Rows from block 2 of the image encoder of a small contrastive image-text model, named by matrix and row number. Rows with one number belong to one channel. Each number is 128 + 24 x the weight over its row's rms, rounded and kept within 0 to 255. All counts start at 0. Numbers have three digits each.
After each channel's rows are labels from the 100 images, of 14848, where the channel reaches its highest value: "strongest on" is what is common among them. Only what is clearly more common there than usual is listed. The data: made-up ball-and-stick molecule models.
# c3: 3x3 conv, stride 2 (encoder.blocks.2.c3.weight, 96x64x3x3, each kernel summed), inputs 32-63
# c1: pointwise conv, stride 2 (encoder.blocks.2.c1.weight, 96x64x1x1), inputs 32-63

c3.25:156136118143118109162111114129121155114149166154121134111099124140095123098179058128104135104138
c1.25:147181132121124126173161137146126169114129126133141133117121135134098151097152079114074110137139
strongest on: red ball; small balls on sticks

c3.62:114119122088169120155132142127115105145129122128117154159130171121147145072188135125106145138142
c1.62:110149172146167136108059095104104128112173138133130134152146140120108127100151119147114169108163
strongest on: red ball; small balls on sticks

c3.37:125150129115128110177114115176109110095162115147157146129134137130134137135140054118124108105150
c1.37:144154091143118117167145125133127111059125120152136143144143088121160149122151050119123106107118
strongest on: red ball; small balls on sticks

c3.80:145122110091102154133109134135069128126087151117122157143145151091141146133143104138127104126139
c1.80:118110109116107133146151137099063124099112150104130137129135111127111166109121082152116104121125
strongest on: small balls on sticks

c3.69:078129103136148079106114107121081140126110083104116099116108117136138104137103121089116112091110
c1.69:102131080124106116171126165114178139164120136146137134115128120139161109089146180138093141086120
strongest on: yellow ball; small balls on sticks; balls: twelve; balls: eleven

c3.84:139132152110108123121114100084162106129134137152142120138135118104124163135078140105123131084088
c1.84:158125117151135126142131103110147107134120112167130157140118103091117147122086135128119112076113
strongest on: small balls on sticks; green ball

c3.81:119117097109160131124112141168113152065148092132119136116144111084129104088118127094114102095125
c1.81:158151136142133108141135148105158125165124115128120107127096106172082106130163154186102128100108
strongest on: blue ball; small balls on sticks; balls: twelve; balls: eleven

c3.0:117146121113110114107077155162092099124067141097120124146114119150114101098118147097136091110117
c1.0:117138113102135099101110136113122106140099131140148158142135093091107124117108140142104122104149
strongest on: dark backdrop

c3.35:135107134135123113147122138073110118092158143116109135181038138117171111102125103139123117116137
c1.35:103128142111113094136145112099126150087105132126163125155028123133164141119120120117121103107128
strongest on: yellow ball; small balls on sticks; balls: twelve

c3.95:111081140148094118131133162106126156135125170108150142123070110161103111133158082088117094135085
c1.95:098048142121109110131133117124123140154138169098147142133121088159091119113152151132123118150117
strongest on: green ball

c3.23:135078130094082161126119108124158096167088118169119151117104105138126132118130107113107109131118
c1.23:141105154134198156144106115131118105168154123118109149107123090149135157151126109107088123122145
strongest on: blue ball; small balls on sticks; balls: twelve

c3.56:123136163136163119133165117091142136135094121169122082136130131132118165131139121154124098153175
c1.56:055086129131127120086141117147133102108113098126113109125125058147114118122100095121138146160162
strongest on: yellow ball; small balls on sticks; green ball; balls: twelve

c3.68:098170126117145119168143120148114128110167148161111121159123125112053090079135182123124118118135
c1.68:123179163106113100166143144137132123088143137136087151155125130111075098121125152112123138107128
strongest on: red ball

c3.54:115121112166089125099145138089114154104116140107146128119116116081128127103125160105158112136103
c1.54:102142101152100107115154135112109141127078118115133109104091101103128109117148130127133152111107
strongest on: green ball; small balls on sticks

c3.48:102103100085109106165091104122139138134101126163121141169106112137092070097120155135122129114111
c1.48:096174088078130102169135110142081096110108096119143101183122097138108115111111109131145129089124
strongest on: red ball; small balls on sticks; balls: twelve

c3.82:136085128102126111114126138119123164088136127097138125148137121131147105112127180104132124092140
c1.82:106037138128118135142128161111126155119143135134105114121121123132140080103113145130147142125158
strongest on: yellow ball; small balls on sticks

c3.83:111095136125152093190131142122084171159090132125122139131114131141150155095130131117152136069145
c1.83:117141126118120132153126134087139092117099105100117157140120127113142152155123120132110154121139
strongest on: small balls on sticks; yellow ball; green ball; balls: twelve

c3.60:143137122104139108223138156160157150142103124111105172156155141134144077107143149099112110111115
c1.60:182131098073121107180129147131121136093082156145135103146139131099131154100125089118141124108125
strongest on: red ball; small balls on sticks

c3.21:135108142140110189092120155160125136121100152139104091147129134111077140123088117109136166082135
c1.21:104087071135106187109127138128110157134103137141097092153104118129083146130114146097151133112135
strongest on: space-filling

c3.64:104157126120119136140127102147100083140125129142131099136138155104090142132136159106101147072115
c1.64:128162147131113160138100106164122118152104138164100112120129140151081140122118144098080122115089
strongest on: red ball; small balls on sticks; balls: twelve

c3.85:113147146122122128138103158127121134142108098114135099153125136116108103122135180090115086116124
c1.85:139107161129155132118144182103090122162136109118140124177106143123136128099122150127102155129148
strongest on: green ball; small balls on sticks; balls: twelve

c3.9:116189128126100137095123119123138129157137119124110122177127148133062123113108198122146125137137
c1.9:133118120145131114081121120107127141171167126137123092138101140126080163110126179128103170095156
strongest on: green ball; small balls on sticks

c3.31:143138114146054138114088127145138110120168100191164133113130108100137106109137130122116073090101
c1.31:149122130147040121120112120135131144168137131132176131134124119127144143104138148113148095122102
strongest on: green ball

c3.33:114109100087096112129105152154133163121142123155103128145103132148138070082154126145131089099168
c1.33:145172137124158126136149139142158135104126136136114159117133191121123117153136112154094117111112
strongest on: small balls on sticks; yellow ball; green ball; balls: twelve

c3.24:097117119112112089098097138127092149119130141131130122187100104150106110104161131121097127118082
c1.24:091145146139102104122093121164097152138149163124105151146087097155122135096160115112107106131104
strongest on: orange ball; small balls on sticks

c3.87:091136140126115108153143124145112135118145181146134099149122108114134164107156108107134100130125
c1.87:109072126089124119114104124119149139133138116182097166131102143155119127101100113119164128081139
strongest on: red ball; small balls on sticks

c3.91:123117117127116139057110129138113122101129109112131130149150144128069148127168160124117139120136
c1.91:135125113087117144094149132159132136142140121119131165154160147149083136118149137133089125132148
strongest on: small balls on sticks; purple ball; balls: twelve

c3.58:136126135144108107128145114120126114162108152142124109130096136101095159087119147105109137129142
c1.58:116140123113127112131143127147093171190130145129141120107126127132130144131134146092094150154137
strongest on: green ball; small balls on sticks; balls: twelve

c3.40:119127127154143132194112129119164083144162135125136135161138139139101124146136150166097154126114
c1.40:116124146138086127128121114129146121118151087166173146120147139113079108154101090119184107119115
strongest on: red ball

c3.73:116073134139127098138124170131125156070104133126112088169168113111150107090123135113152093120168
c1.73:113039105104102122134151150112117134095085133128145070161116109089166124109140132123112119119158
strongest on: yellow ball; small balls on sticks; balls: twelve

c3.18:106126128134127139098097076173093127118177128107105101104107118135087081142124123141135096085107
c1.18:079142135119124140125141126127139122128149156101129137107148145193109103138147095146149091147122
strongest on: blue ball; small balls on sticks; balls: ten

c3.78:154123128110119146168144129082116158090153157132144117100060084131173088112146088126121117130152
c1.78:154123143150132159136155156110096120082184147192130130103068086127162102150130098134156129132144
strongest on: orange ball; small balls on sticks

c3.39:154143136116140111125079102133151078106146135131123112094132122137104110113112104120138115133137
c1.39:137102133133127158110127080174125098131109121128119149124139121144118095106115114094117113112089
strongest on: balls: twelve

c3.44:130137149111073136096091174120128138166116139100114124119116110127147138081131094095123111092132
c1.44:091146152088134143135104137118135136169118114105169144130136109155132137112116134125141064110133
strongest on: balls and sticks

c3.14:128162102148103062121104113108131121141154135132110143095111147110101133110138111110099081105117
c1.14:144131148107110079083122098148136100097131101114153090141123111080151116136118116127134182130121
strongest on: red ball; small balls on sticks

c3.67:114127113164097120108075103126106128126092146126124135106139118114149155117077109064140114119130
c1.67:090127084145106091101083115132129134126109145124118130124141102103122080085102122093109108116100
strongest on: space-filling

c3.88:150102128094099132110119123148107085135115132143140107132115141141113133088127070135119105066046
c1.88:137101158148155121128105145109153113111166120120147124142119153110130102166142118146094108082148
strongest on: red ball

c3.61:147105133098128159088111090108137078140103110111134124118148132122115132147066146152130167132097
c1.61:176114106095103166123141115090112118097116153109121091121154130081102101134135104128124184169087
strongest on: green ball; small balls on sticks; balls: eleven

c3.79:144109124138084114109095144125101145115100152179119102141115114155106100118181109103120082116143
c1.79:162092117101059125128119144128107129140133165134145115140106109145142095125143123152105127090139
strongest on: balls and sticks

c3.3:091133149114133102100127140159118146125117102141137134166154093162107081120156137150114103106119
c1.3:093134123114164123161152139177178154179102121144134167143144170185126114112145143106099109114097
strongest on: red ball; small balls on sticks

c3.46:114161107148114080092122134119090111153090157087128139151097129119130107097134152118108122126128
c1.46:111151099177132072136120154105140125095097145097167160162121133131129111168136141120097109076148
strongest on: small balls on sticks; orange ball; balls: twelve

c3.63:139092149087134124183084094144168144110084126139117128143128140112119134148080130104088134159166
c1.63:115123136118115116119154121156131142145105135124151083151114138111164141080140125112100123155101
strongest on: yellow ball; small balls on sticks

c3.43:123131145103134159108102111111132061151100133091113132118142157118136134123125117158132137101148
c1.43:135115128102155131126104099133140090159081150101098132143121183116140125148111111172106132093123
strongest on: small balls on sticks

c3.22:119085141130112126113140159116125152083105101163112091160132106118080109094151107114115168156143
c1.22:110067115117118125112112142131130157117112129123137097146099136120079097069151126125112140133134
strongest on: space-filling

c3.41:106102154156181126107117139115122098128096128116127133143119107124093123106146169190137119157135
c1.41:099115137151143143109120131144132136130076111135144118161125121086128106093120103188146093137130
strongest on: dark backdrop; small balls on sticks

c3.72:164131145140082101100113148143108172130088129152116091186128111168098084101185134122131116108127
c1.72:143162196126102112114088147110118176139092138165130109176124123134092111103167119121127132112128
strongest on: yellow ball; balls and sticks

c3.70:115132152114115145129120134116117144100143151115097131096137111082111110142105121098122153110090
c1.70:118137165104130146122136143111140134112127162098136128097140144112107128149119115166087157137112
strongest on: green ball; small balls on sticks

c3.10:125155098078119121144094145127113117107079109134091131192124162132144087136115128081143132134167
c1.10:088112133134112115147144116112140165095136073135124086162138185124128123145128106081135119089172
strongest on: small balls on sticks; balls: twelve

c3.74:112138152120192121135122113105125127061149109148096109115143146153157125121136100113124107103113
c1.74:111137142112158095143069142097188130108133102126078115096148149146140113130127178187141133081140
strongest on: green ball; small balls on sticks; balls: twelve

c3.55:127158135094092144141141130108121132158141137135137118130101175104157107112126075128102127127149
c1.55:105149135078114131121123126147128140119113111116138110143090143097147117132120076086134155141165
strongest on: orange ball; small balls on sticks

c3.86:140133145106097110082122100143162084138098106110112144139114149096136182114092115106139134124112
c1.86:135137147091114108114117087118162103145099092094103142165095152104130161135078121110133116117117
strongest on: small balls on sticks

c3.53:111144145069154091132130084115169116118098113123106152153115110147126130132074122102130114135125
c1.53:116144149068131088122115095094168128117104112082115126172105131129140136107100122117097123105119
strongest on: small balls on sticks; balls: twelve

c3.49:146150145124115079137191142105143120140145167102122115118129114178157165129096099168097133093126
c1.49:099091131159161093149116106083144093095144096111080149090113134105128144116121110122134149107159
strongest on: balls: twelve; balls: eleven

c3.2:154117124131128112145134106156142128078092127102103124142119095150087117130088089129113115112116
c1.2:113156148131119113143137136139167113115121155122166174138141106160088133158098103158096090112082
strongest on: balls and sticks

c3.12:134132127081128162115113141105096134117121163139146079161130132103114147127118154084158083133122
c1.12:145107158120116098094120147131126096140132099127140108155136114108136117129108120098161079106171
strongest on: green ball; small balls on sticks

c3.71:097143133130116109090088120136123098122119116123137162126091107103129102137113130091099102150109
c1.71:109152117135118100078107102114138129126085106138114146157081127138102084134142143127144080142087
strongest on: small balls on sticks

c3.13:125155130082182133107116112120116119158143118138116118130157164129126145129152159224146161086130
c1.13:114163116101180105112129106131128125140131130129158133148163168145078145135120175190138168093116
strongest on: green ball

c3.57:115148125133130146109118151138100131096134107105115108099167108169158125106150136096090133109120
c1.57:114115137119105122117069130143102143128150097114113115096152099147152097086128140111106114123116
strongest on: purple ball

c3.34:095113144114088117138099118143127134073159096169132094122145148127127148146131096119116108097127
c1.34:130094122103109144126144134165133144132141137123119097123126120148109152119113074100115089074138
strongest on: small balls on sticks; purple ball; balls: twelve

c3.15:146128194184093152082111127137144146115132151127131126122100121154122118113150117111130091088119
c1.15:149149194159094115076134152116160152147132140121129126147126137189102096076111131087091132103117
strongest on: balls and sticks